Rows from block 5 of the audio encoder of a small contrastive audio-text model, named by matrix and row number. Rows with one number belong to one channel. Each number is 128 + 24 x the weight over its row's rms, rounded and kept within 0 to 255. All counts start at 0. Numbers have three digits each.
Before each channel's rows are labels from the 100 clips, of 14848, where the channel reaches its highest value: "peak in band" is the frequency band that holds the peak. Only what is clearly more common there than usual is listed. The data: struck, bounced, scraped and rolled objects made by modal synthesis. In brackets: how many of the 100.
# convs0: expand pointwise conv (encoder.blocks.5.convs.0.weight, 224x56x1x1, standardized in use), inputs 0-55
# convs1: depthwise 5x5 conv (encoder.blocks.5.convs.1.weight, 224x1x5x5), a 5x5 kernel
# convs2: project pointwise conv (encoder.blocks.5.convs.2.weight, 56x224x1x1, standardized in use, transposed), outputs 0-55

peak in band: 4000 to 8000 Hz (62)
convs0.71:141102094128105076131129095167120109073156163165103146111131151113142084138141128126115114116126113138173153169147133091130147121135132174125131156093137129113165127124
convs1.71:165150160128127159156137144123162179164145141156140144113107152134114116096
convs2.71:139115107164130181146156094150138111174161088144138120090114087147094138101115108110111141108140155107122178125121136163128118102148128130149109106116115153142146080146

peak in band: 250 to 500 Hz (39); 0 to 250 Hz (39)
convs0.123:127131170140072146090112096116144140149127086122087145146130144115107154123129117089092140114148126141115157080153159111125142110153140105144106135119150175113146121177
convs1.123:106145148102130144137131111125158135097090134134131121144174097094093129180
convs2.123:138080108130103163140134188157147144132155130095143095149108128120171135155119105138114153116068133102131136089136139137115136082109135135108164125115094115115098146150

peak in band: 0 to 250 Hz (100)
convs0.59:175132137112142146129085131140127118142111122172114106131118114176152125105148136136092116142104125093187123118111136141158147061114185127123122115113109152142096144131
convs1.59:117120119131136073090093119134100130137125123152154138131128177176162135137
convs2.59:130138127117100102150106132105152116117136104152125156119155128157188149068123127158090143105095142125157098117181116123098163113112145146101145096131152126101107115146

peak in band: 1000 to 2000 Hz (39)
convs0.68:103140129149137161112163103087098096186122110126151155149116113126102122159114104136098098102182113133122151111134132102119155132133128094148124151134151188108150108111
convs1.68:116148136143139095124095120138085120133135144146125092092179147118099143170
convs2.68:141116130089125126133140189123163125088114143108134148165136117144130185100156159105136109140134113083141142095139094103106097106125144131117178132142120098085119129139

peak in band: 1000 to 2000 Hz (74)
convs0.152:153129112105163113122115117135133124124101124159140144136162098081108091109133136175079155145150141134152135086116113131145191083123121117110157143093148144128165129118
convs1.152:094113111111124105114117115127123121128117126090092092095116164166158166157
convs2.152:086134152143148084060130116158171119155122105120120118143167136145123128142130102112127118123147135144090078140123107102165125122159157143154112099147121166140139096152

peak in band: 250 to 500 Hz (62)
convs0.70:133145143136130144151130132128112139161110079136112138124077157121137132139129161126131125116167111130134107061133163159129158099115158102146141129161131062097118093106
convs1.70:142138120113110158148129117106173151124114100127116091097128135088082092147
convs2.70:129135140161177177150117137138142124149174143105116112124111110113106114123100130136146146143152128128119168148089169168106151123137146077141132165108101117144098082107

peak in band: 0 to 250 Hz (87)
convs0.109:075127126125116147138158093107149121118125121111154136107115106083137145146159111147148119161112102145110150078074145100171137157121135135183127129157123115123144171141
convs1.109:096103101110144094110103135125104101105125132144116090101097166118093094125
convs2.109:112098078119114168104103126126115145130126131135145145141147064093091131144172122148163116132142160123118145168123131128117120190118143112110135136134114119155179139094

peak in band: 250 to 500 Hz (49)
convs0.39:119150114136119147105176179125156052134120119139147111128112129152112119131106133121130157117092103135101116113118112155109149133143099179113115161156107107111155164092
convs1.39:110113118087105152159162134103108112114108121158161164161136106100100109117
convs2.39:140145146104167136091105136140109114147138110117107151098193144111141139104126111098065147144143094093132104144097125110145127131165177098155144107136149126128153118114

peak in band: 500 to 1000 Hz (56)
convs0.79:106115169141125137077126138128131108191060130156109175149133086125123136143170149115106098107135133128119153111111137144097134137140138102115144123168137140122149141092
convs1.79:096166133142100094155128148105096162107159123093128099161113105115111137137
convs2.79:143106113132115064138132130148160129116103138108136139118110114137098164105092120126106108166133149104136134119127117128154138108107102147106156115208107091102117179126

peak in band: 0 to 250 Hz (66); 250 to 500 Hz (34)
convs0.57:145152107151113116083108093102140101106137149107126099144136119139188117119140115096106131123151134171176117149170089154119130119156145066104124136143132124110149111128
convs1.57:160139120088086129086099094134144150154157131106111123137140103086116116134
convs2.57:144134059134154130153137121141126097158129129141099132138119105102129122103183143141089114159107089165160103140151120127135139087109155147115114137152173101132159114102

peak in band: 500 to 1000 Hz (43)
convs0.6:127111156118075138117160100154139120152120119085136171100102116098155115140141086144087179148133134158151155113120100105117121146117100118104094105144150128115138172140
convs1.6:077116165172172110116149146138134156124127154160166132129139117112114150127
convs2.6:133115158162151149114177117114139140162135124087134138128111140152118125131109081137123134127093153144143123086136137150147174097141091107099126078158135169096117155097

peak in band: 0 to 250 Hz (63)
convs0.64:159081155133108127179187116130117145137143121128120180122124128093112119126110125105113178137153097109103155120138081090117130100149155140165104094131124147130124122119
convs1.64:159160120105140157130093124144134118106126149108097146158148070104157144112
convs2.64:126117090084123132144125173176142158088111146114094138128117140132119140140112099154116168106131113108115114107101123163100147154089149164141101107125122183153094137127

peak in band: 250 to 500 Hz (93)
convs0.83:097124169131092120119144144158152153089081125115097118112113155138095096128124122128131145101123125191144114155118138154143147192094120112122116156149142108104163126132
convs1.83:150153152144079121115134171144095092099162164120113109126118149142126115107
convs2.83:179117140134092127129165137091152154129127129115163184110080122127108128103146162120115075126143105134121119098139113118124150077135166134140117137129164093104132124098

peak in band: 0 to 250 Hz (70)
convs0.31:109151145144084127148127156119141086109127153112149128123142137099137142129093081135156111102107138141065100143153154133145099137101144146151151165173146088115140133161
convs1.31:130128129133139128115123119128084092074092107102102133114115157164156165137
convs2.31:147120112085140135125124116125156162110086157167087116154109125112148131128126157145112092111167096109187158106120125152142108142124160133122094106072111151150127122125

peak in band: 2000 to 4000 Hz (87)
convs0.169:153106110155144131135120132144158124142141123163126150159107171111124084138073142129131115106098158105139115103181166105150130145109113113135172107157076104127153115120
convs1.169:124107119104095149168164167162098083103098115118112104116112135121133134143
convs2.169:102144149138192137145111136147154121124136097108139113162109121180146074135122115136139177116127119156143121135110115087164109099147122124133142117151102157106092112084

peak in band: 0 to 250 Hz (74)
convs0.212:155117136119142100163169123113117138146155102113128163114113170099172084131145103161108123098137070124123112098107121148131106102122103141148169152103149122119147108167
convs1.212:165119083107128153093118127142124080140154135128080129136143131091150153139
convs2.212:124099104109124142128121154146158147164137131143096134133134129149117100127143146077137059132149118117090119116143054108129107101183104140140127128128146131146162127105

peak in band: 250 to 500 Hz (71)
convs0.190:133118100125114138129145105151089091091135161128158137123134127130165120132114085163149088097111121155145134113171136116147139106126143189128122108124149091136151135065
convs1.190:103075096100074157163146156134161126127119123126132149157143132115135119125
convs2.190:083142112096144153125138160147134119157079141136140170165100084124096155125107115138150164090124127146133099138131141142126149117108133151118166079156104138122146082124

peak in band: 0 to 250 Hz (51)
convs0.163:129098157098121051114134144124127135126125134132127169136160146125099181151155130142109158128089125128139127120124095077123166100133121147153129146073138136112122106146
convs1.163:109123137121111127137112144115116131134116095155166183165149090080104124124
convs2.163:108063115137155106142109127132123097126160145131159162138119121128140180144145159154122140090133129118119119129108134161107131080142061121129179109130133119101114161130

peak in band: 1000 to 2000 Hz (52)
convs0.207:075097150165123131164108151153134142092100159134149110119100112118112116172134139119103135162115165144150116133127102088149145123123105115111111160065145138101109116153
convs1.207:117104117113123132102108102142173146155128116177162171151132135105129091113
convs2.207:080093148124118080139141141110142121076162115152112144133159165141145124147154168111140136090136114086142117126157175138100129157135108140121147115151112129098128159094

peak in band: 250 to 500 Hz (53)
convs0.102:172118154095129074083129137136116134070136143137150132088138105173139152136158140124115128135125125152099110095138179137110147139121149158074115121130144139115096117117
convs1.102:122116086093113133147128131125155158149164122131133121169116128071109171131
convs2.102:126128140128142150146121134102148142162141131130117152139116107115172078138092095141132153152097146138104114116140108130097178141137066133120172105102090120084132122164

peak in band: 250 to 500 Hz (42)
convs0.21:147122113167133162121151116163158129151083099136143156088123108120065156132078147131164121089164106125112148133154116125141110122135125103114144127159153117116143089149
convs1.21:133149100099113158147119151128151116089099093155152108139120159122090094109
convs2.21:147161101175119111141170092138129114096153158109167117120121110089112114091109140124159189133132127108114152141110094114124124140119147111118093184113134149140099113136

peak in band: 2000 to 4000 Hz (60)
convs0.61:117144112115160144107115136107123094113127118142127103176119160146124119130136160143106122142191129147142131099151114121145081097126130076138116099136097182133111170089
convs1.61:075107126118113135125137143154125139110130134133119079110102115080087092106
convs2.61:188124077127136134135118137132095139121141135151139098099083105109182111103146110095156153120120139166154148130112132111110109148115142141104175111132151156098156100124

peak in band: 250 to 500 Hz (56)
convs0.120:137159128089091160108147113077112108118151156118128133136137158102115160141181175123122106148104140130102125134130165133089131119131178111110100128137101162123104138166
convs1.120:140138148129102136152151135155098125079104112112126090124127178150157145162
convs2.120:089150145129123146107131142118132097161104105097133113161085115134098133138148165134163126160125099115161129114110178165120093113107110113130117092165130178103115154104

peak in band: 250 to 500 Hz (93)
convs0.110:092149184127137112116101106118123133141147116139167185120104121088097132139159134136102093150144127122084152119128169141108130119115122110157073084156127136110140145121
convs1.110:087104166151132170145122095108115141099139130085113144132162162134123106141
convs2.110:131092123099091160122162117119137096177167101132154165153143153111136157105154143118158146161095144086143140101139125127127103123100134133116126099166157095100123155114

peak in band: 500 to 1000 Hz (47); 1000 to 2000 Hz (46)
convs0.76:182121137152139115129093106120153157045142114138113147109116133156161127115158133141153111132121099119111130121129143104080088130133125178145113109143130124166116156109
convs1.76:112094109107113127141147127143131130132129114107123102101107082073087103094
convs2.76:113144129148141078116140121072154130101155121166119115156168143100141139106103125145097145163138148094157151115145148142127176093123167117125139151100152115119129095094

peak in band: 2000 to 4000 Hz (58)
convs0.159:160147173111124159106152147120102129142091122122116136125112142104110165121130136148132101160145142120033147109134121109115152149167108123129139136101114111107148082147
convs1.159:129129155147117154128133143105114103138163140089079102135154091080115138112
convs2.159:153083119088118097126151130132111138109134108141137135111157140144109143105069107108106136130117161105148119160128120147147169116087175111130153114118159153108180157101

peak in band: 0 to 250 Hz (81)
convs0.214:155121069111108118125146100112147150134144147076120093163126097132163135132114128116133109169146091159169137158139152082107153107121149117170142127128119134118098131093
convs1.214:108109139104131099125133103100108111118116079158162158178145135117116154150
convs2.214:150089156073114139125103143121097126136127078128097125100150174112160106143149102140146109091153105130134149120102106170126091155116133127134138118174115144157160118145

peak in band: 0 to 250 Hz (99)
convs0.88:178125083117128143136147141140131127118123113075135127132091112158134139092134136138131130152177159136118161119144130134094137077129191096109140138159118087098136103124
convs1.88:119146133113087112077054110116131158158157137132131139124142135118127119132
convs2.88:150169131135117114124125122104160123147128142081086130113104126083105108118138133141165107146189103169117143129146151150142148114108147116168097146144106102109098079127

peak in band: 4000 to 8000 Hz (51)
convs0.107:094109133114129130112161112142143146140104145129145123147125056120133138099148120161116102126092116123150129179131156137137180097163142146144148162122128107074133087136
convs1.107:127137155154133152153165160135152143128117114118112091080152100094106126161
convs2.107:137159172103162096156093159096125174124115146150135134109121135110135107129089103111143119105119126148117154101165145122156141163153068138134153120124126078112128152112

peak in band: 0 to 250 Hz (30)
convs0.174:142124134139101119139162141180116137119099136094156118129106130122169137107149139151095125155158143163111144093094077093131129106079146154171084130117140123153143120115
convs1.174:132129123131128081078092087095136154160163138106126133128121101109118108108
convs2.174:129111142147164109161071136156143120144132123144113138133091129117133105140130156111140126133137120143122136166146087128166097151171165094149098136127094118065126081134

peak in band: 500 to 1000 Hz (62)
convs0.77:140109157170160111141110121143136103111153155149128097127090109196149144076113112120081110164162134137116134141147130145121114125114157087096141109121170140134108135128
convs1.77:156134113119083163121132108089162153108091078145127122103117120114135150128
convs2.77:136157140151118148168167153130111099139131104132115162152082164125102121128138181143118092132113134113179162112123119111131163083131141122117068119113141140105143146122

peak in band: 500 to 1000 Hz (45); 250 to 500 Hz (30)
convs0.117:102104143188137172121115137162116128124104150124097139131098108150148130097162125132067094172099155140141113129143107163077138137131085130138128134110132140154115119125
convs1.117:141125082100104154124113108090177164134122128168149133145125144121097119105
convs2.117:101125125170134114111097158109138159112124117093100159135155162124118136130165139164160110158125130112150123143138119097122163112147125138060112141167117070120120117096

peak in band: 0 to 250 Hz (61)
convs0.10:098089127124137100124138161165109124103104118105158119109087121137105170126141155120151152142127100147147124122112147133110159109172179129120115124202106141133126093107
convs1.10:138128126132129142104060130119130151158167148104115125170142093099108141139
convs2.10:136186154093143114137126116102129115143100141115115113120189142112120073127091127128171138132148173132170125091150115139126143127122139118147131111095096160081121130142

peak in band: 250 to 500 Hz (55); 500 to 1000 Hz (34)
convs0.30:113142122094126086119161167147134147130120175124119145175140083070138183134098131107122168100092118153115120136111133106113113131143102148119152133142115167126128109114
convs1.30:113114122116131087103104120112125119112124115155158174153156082109104099096
convs2.30:140116125110147130103123149127137112102146115140158121136157125137142154118144161109083159137126132141145144135154186128133139062096104097094175075147145137096100119136

peak in band: 500 to 1000 Hz (31)
convs0.86:097136171140126175121096115093154157145113142132139128132118152114149075137138077105123095120171140151143135151128146121146149126103142142154104075134124115092158161104
convs1.86:149124121122147106150102145119081134095147160104143094114141172158120167136
convs2.86:141104156102117126107125165081116135123122118120149146136145140107122170148189156137110155131143133088124122112126114071105117132135110120147189139096174109116101110148

peak in band: 4000 to 8000 Hz (92)
convs0.202:161135098119105124137102147141116134138164172095062154136095187118109073153138128134124147097119132151130100129135145130100155118136137180126134124126113153119093129122
convs1.202:102100093103109082092090093083094122133125130137146143148141115128127116130
convs2.202:128145116131149149170167081103127092145106134139143107104109077082117176143137125133138147114137141105110143150108106177158122121137115127170139106125124110148116112181

peak in band: 4000 to 8000 Hz (51)
convs0.215:137143150149178144141157105128124158102146142127082127100130165111120091114146137192120124128093103135131119109126124133129118105135065122195158144126135132122107119149
convs1.215:111155146142119123175156107081108156118102099140140119101118116130091109093
convs2.215:116137112138105131149091133138105097161179163109158127166126111125151117155143083139091154124100094150121100096130151161125127109088139138101167111103139153108099147145

peak in band: 0 to 250 Hz (65); 250 to 500 Hz (34)
convs0.217:123094137138157119139119056130144164132151136100108150126117121105161181125134133123107110130110110121159113133120076136114143098183117128166143177134100112130136101141
convs1.217:131110076093120145127094094115150152125102110134152141145121144141156162170
convs2.217:141117116117151130137102101136118178142109109136119129115108130170086130123124127164106094134138087162131130113123151101198148153116111118095144141118135113190133142084

peak in band: 2000 to 4000 Hz (57)
convs0.4:130079150145111129147099134146128180149146121154173107140111142134096128148130160127102141138091111141170143109093120089128128150121140116108082163105134125110117148187
convs1.4:147141173178156124115136150119100103151161133109094092119109133143132130094
convs2.4:139131158139122187126130104149101087139103128124112118141090133140133135112145178168075127098156150113154153107131086125158143145093104109110151120170148148120149116139

peak in band: 4000 to 8000 Hz (100)
convs0.73:136083117122119097126106102171160132061124119154119152098084180128149110130159117176138141133104124154150147106136119109124164137123121169122120136133146110105149135159
convs1.73:132123112109126120139126115124142139156125126168178162146118101093089083096
convs2.73:152147160150104111154129076126155082129121093126131119072109144151066160110159166121125133131127158150101131172103137157159113139121139136127119138162122147128124110141

peak in band: 500 to 1000 Hz (100)
convs0.125:141102161158149110109161095143143140094125132169124147113112132153106154122140080141147121112147075133096162117119092153126140093149069147121132116119166120126104135162
convs1.125:160152143155139154078088093115145103123139119148125144140128119112104098086
convs2.125:131142125150114104137123158140095094122142150105163160147121138135136114142101104156173154062091136134086123119116160113137103167123112130082125142143081120163130140130

peak in band: 4000 to 8000 Hz (93)
convs0.105:133129165159131095124107085120161162116153134115099135102171128088133151107156135147122138131120170132107107119161117104129140126126182092174105171108138115107103116105
convs1.105:163187185147103129147133119093128110104123136119135127120112145133129133084
convs2.105:108126108098096128133136166149154117105113143167155137146167116135141143118112140106130139110105154111139126089115143095115115098115182153115167110124132117082195161123

peak in band: 250 to 500 Hz (57)
convs0.60:086103098148128174141113154144101089155112122122131136115126099144092136165106147108100078131173117154136100133090134113119128148139160109104167129170129096133146125104
convs1.60:144123132136127119112116156123107087129112098140096152155098121115192169124
convs2.60:176154178098126110128126112141131138132097092162134106105149118148152120113071173137102133107138135156137133111186127136153110096097159132132123107105133092144130138156

peak in band: 250 to 500 Hz (38)
convs0.176:094175133127145156110133107075160100142143133144157109122136121120151134130148160134138113205121112104114131109116131092116139117155143100128112144121145103067139143090
convs1.176:116095094088150135110125117142153114150129154163110156097107130134160098088
convs2.176:149106045100089152134128111154138148160167136123127124144125120143127117118160111153126127115125134116088142136123131125100119105057157150141111143171116148152113149113

peak in band: 1000 to 2000 Hz (54)
convs0.164:113100148145081133126153079128133115184120128089177163127154079105127108148125150130075164167139144121125139158093109102122127157129125115137112139126130129114122145147
convs1.164:161107084113122128113109100112158110118096097159104141110105160123165124155
convs2.164:137105071091114080124094114172106151123109119155158128127133122112127142097164168098104139105135092146088146116151122119149069141112106146140120143148147144150132124139

peak in band: 500 to 1000 Hz (92)
convs0.122:140122169144106110109125117152147166099152102089143147147140138149110107092138144109089128133134177151113136083130137135152125134147123092116081167141076136133169102138
convs1.122:128154143150107099166118098127118128116147147061137108114125081138123112103
convs2.122:107112090122119163140115182161117124138155148131171155142139154096134108161106162125113169164093152119086102116133148153126111092111113133143142134087128099116121141094

peak in band: 0 to 250 Hz (93)
convs0.166:111143142086116068115118154096123126156147168117123136128109126104069149111117131110142180140156167156099127126116111166137138149169097113135144151120115116091139113114
convs1.166:080131144152111113133118124130077148117106095117137116109110162171158155111
convs2.166:123114176130129087123133159126153126153168135122139104146104134151126098115130158084130169116156137144121115145168120140099078134163130096146142168095093119109125143083

peak in band: 250 to 500 Hz (47); 500 to 1000 Hz (34)
convs0.138:155125135114085118145159104126111126117137149147109153131131110149152185139111092140179105095139141129106150100128124112083132142139106163196146132101124104124128106092
convs1.138:132134137131132125126129125110129132135148129150165168155133066075088103110
convs2.138:120112160147122095116127154112097112128161073135137097176149141096174149136114112108132133094126121101127101178144144152139160132137137134094118129112129181102093144143

peak in band: 500 to 1000 Hz (85)
convs0.204:145112129156156111085140119157103104136119109141114126105162109196123131117127143139124121101127133160139121124155126146126159142129113136022104124099150139127127134125
convs1.204:146137087133146131151074139142144139073130139148131075139143136141099128132
convs2.204:145094105158078130180120109145169140135149118133118136127146139191156102149119095068097129097136114094111125156095096129113145114098131142127135124104119124137111143131

peak in band: 0 to 250 Hz (69); 250 to 500 Hz (31)
convs0.139:145175132154132172126128075125125146106109132115124138129140128165095098112149101127176132119138103123137210119126102141114103128148131117154106116147076098129144137121
convs1.139:092131129110113104105122113131088104109090128113121124098138169173170147137
convs2.139:118088111138126131160114125128134093101117145162128177118139101105099147085148119193105146104124123087125158109123156179144137129131107123106154115158150102100156120141

peak in band: 0 to 250 Hz (45); 250 to 500 Hz (41)
convs0.50:107118130143122116106124141104108129133093123109153103173139126151150133124132114124164084143102085106147147139147146174160104084131126129130115095145102150159077183151
convs1.50:103106079086090104106099095116101122123152141095108131126135106111110120145
convs2.50:136118135169120147145150072138151115140120107128150130089082096119084160109148107104124131119132166101160145145119101139161135124152109122157090114119167151088136127163

peak in band: 500 to 1000 Hz (60)
convs0.26:119091156122108134148123105161087094133108102149149111096137071121073142148115144108102139123131156154116116145121119135114156126152197119127113126168119134113167144111
convs1.26:089096112133161125146130102150135146129120162125118108078144083107104098136
convs2.26:112109132140159146117108141093139136105134186098146113132161157137104166071114132115161122143166161130130109130143121100075114153145119107118133123143130167113108102081

peak in band: 4000 to 8000 Hz (90)
convs0.196:120146157136143126088149096085125185140117108101134164098135116150106137123154137146127110117150113111109193133137125092096132148121158089127096154132153126098089146147
convs1.196:164117102085120134156156122143135140133126098061123130145141082134140123127
convs2.196:134140104123152125124116143159058119168163084139168124127102108135137113103112137089139148136110111186105148108125122166152083160143126129133142104104143108131146132148

peak in band: 500 to 1000 Hz (41); 1000 to 2000 Hz (34)
convs0.62:118116159146115130107116118120113126147140137157165153132094122097070168143156130134111132114160155127125099098137104144095161094129145093143116126172166169104134111084
convs1.62:138105158116117152112155130142144100104116135150143132097144068105165090127
convs2.62:133122115131118170142103136135105121100130131162147153145140142131159154122150142148152134124129097128130139094178115101112115086096147114117176120168178120057129147137

peak in band: 500 to 1000 Hz (74)
convs0.82:135116120157084126119135115152148134144111074154144142143136118130135107145153153081118125127200144136133145131149118130128118104130161129068131122169088086104123117102
convs1.82:103137161160134119126150145136090116123133149115090102115113127115078083094
convs2.82:140094090120134122114126120146160177124103136083124125098151145145067133119158139117130077148133135145127136195108112149115122169111140167130131120154128133109140157102

peak in band: 2000 to 4000 Hz (80)
convs0.44:065143152131123115092129103119117127119119101123140154132113152147092143156168118124117136091193129159097136090176140112141137120139146138149111096133150179106138126129
convs1.44:114132128113089096155125173162152111091152128149102155130110162137117111158
convs2.44:117091123124153115179135190138095153157163110128167132118134155110150112125168133107116120161131169136126142113123165102119120105110140076147159119131127134098135100163

peak in band: 2000 to 4000 Hz (60)
convs0.180:117124102111116146141187091128096124155086109089144093143067121156112125133133149144146139150158145131174133159130137125130093126087139129130144128075156124125102136140
convs1.180:141137143143145152155135153134076086093074083113127120134121109123132129125
convs2.180:131162114153126164121161140096133092097125181106140140115142108137111129154126115153157136129116175130100160087089141102092122138102119130140163136145144112178164110106

peak in band: 250 to 500 Hz (100)
convs0.33:082141154114102143101153132107113130141147151055125143124157152127115115093122128092105122135119066122182139103152130132114159104132140128117118116141166129143157105159
convs1.33:108097131135132169158142112111147130142157155081089123112147089106098114135
convs2.33:119125131092104130173137146157145101114165137127124121157105147117133100139114185129151167096094167149098076151151099107131109105113084130126156139131115108136134107153

peak in band: 500 to 1000 Hz (47); 250 to 500 Hz (43)
convs0.53:138111149139105082112104102105097118152109158114144143146119144150122144125152089150133145094144160148123177056140121127108127124122166105177123117122152146101153109148
convs1.53:126122126142140140121139092121123115152115122169150141107115072085148118182
convs2.53:128117114142140103158131164118130122103139140124192116134117147131154152114158123106157125100093150130147118117125168109145098087097108105138167118168134125065123155165

peak in band: 0 to 250 Hz (99)
convs0.34:114116157174121127154150130179125122155120101147138121109120116154145152105157140106095121136095112095135133088099109168153121143118112095081111126177125142151163161104
convs1.34:160136125097100130140129117118100114133162173099111089108151092099097123145
convs2.34:119139139149141117116089140124143148123147121105126121121099185134096073119134130096133130118132143190141153118097197159121150110126137140137152144110104141100084101138

peak in band: 1000 to 2000 Hz (84)
convs0.205:148167109136138095167137119124149150120109128111134157057126142132123104113163129128136120150148139129152155161139070130115155124122124127105100188092150082117128145123
convs1.205:139162172162158114112118129123139142122125118100109102111126077106084108106
convs2.205:135145163139193143107101148124099110162160120134090116113123126099162122144128092119124117161093127143150131124114138165135148150155143099185117137117115086116160108097

peak in band: 0 to 250 Hz (49); 250 to 500 Hz (30)
convs0.149:094110126144128112163113137094132131182146129126166123154147115147111104133146118124126111136110109132147138079101124196144116126150162134086101156084111131088121154154
convs1.149:113122104101137138129127105108157156126127130174180162154122087111093119116
convs2.149:131127101110129088118114137102140085083119093162135128140154140166138134154129107139158092110126153160123106135090125062097125140153151168125113125159122177133137119128

peak in band: 1000 to 2000 Hz (79)
convs0.43:110128120116131128175111131137140133155134147124106140124141149116161131119141097069114106137103099137146082119151149111150121164132181091124096176097113135092082146141
convs1.43:125125121122120094095110121093160160153157150106111120106114088086094109120
convs2.43:099153182089115137129135153125088085131159112095118130133093144160136136139147136126158074166092119118135167146120148150092128111151123097152130094133161129144151134120

peak in band: 250 to 500 Hz (41); 500 to 1000 Hz (30)
convs0.103:119123126121146134118110096134125145102084137094119161155170140066093151156129137135140119155149130135132135159110106145145138136159100078152096190108102143116113133107
convs1.103:138096098103136140100102108150103098107104116135124137140145175179145156128
convs2.103:148067117139113157126111099145110152107123107148125147101138121095081184118166118098146123110166110129139144153107138132156090115125120117137149131191158112141131147111

peak in band: 2000 to 4000 Hz (55); 1000 to 2000 Hz (30)
convs0.182:136162165144105154119136119123165156129163151125102144102142114144122114113174108109089127152106107120123155133156108132120139124092130133076068116120178104091156113137
convs1.182:099104148122112106117138136134110117118141138090102115119086177170156127088
convs2.182:097138129075107157114109136121084075103099145139159127152170145127127139086145143140152119169137142098128140110156139172139115110109142135104141108101146137089149163117

peak in band: 4000 to 8000 Hz (88)
convs0.127:147118073095132119137110095137143147104150133117122187095147139094141115151134145159143131098152102127113145142109100056113117154122125179136098132137150122133132147157
convs1.127:143146137144146161160160148130145126132140132110078064088118135118114118127
convs2.127:136073091103110116142143150154123138172165128131135132121147112094150141138107114121135130115140089142101113141105149133099105146130120192140096080124088163143098152119

peak in band: 250 to 500 Hz (73)
convs0.112:143117128132082153104144094163111124156135121103126141174106117125131117094119114140092113111145107144149131133147132149113100130204155165161146122134120140105173082138
convs1.112:128131116135120139157163160141143130139150136079078087103089142149114141116
convs2.112:098127160144109118144127140106113151080129128146100134126113163126137076152130161110122136105133148090134107126148141137128151168135088116121152130126086139116143215107

peak in band: 2000 to 4000 Hz (60)
convs0.48:131091121143126099102165139166137164154164103121165134153118110146134145148131146071095152146122139160139136100103141086147135110136126127068110159116093108103121113127
convs1.48:105134181159131090126161134138100113112116143098096097121154146116093122147
convs2.48:158098088128110177142161121135141132164095125120140128100114164145108152114150145106107102138115168113143121177097109120163105154104104158119163137131101100094149113149

peak in band: 500 to 1000 Hz (51)
convs0.13:121133136117151128102157188083157127141155151145152135208145107104155134143178116122108125148108136103128136098112129137108131100136127121114089156108120131090111105121
convs1.13:134079139134124121064137134134132091146146118119107155143129091084127152134
convs2.13:129106099122135114127154112119189129137132142130130117131139129138095138121115205112155134141156151086140117138114136095119113083125124135127065159114105163133086116098

peak in band: 4000 to 8000 Hz (54)
convs0.119:094075151188138141126113112144106135136082135129130114146116095152123149120149075104072130147103139143143166162150123140115148133137108096148123120119134155118101112161
convs1.119:089071076090100135135138126145157148146146141150149145144135111129119119112
convs2.119:127115140087153120094115179102126153090121132119098132122157155129126095154161153113165131147112083132130116129139172147096152134140126176099146112148090103109100148106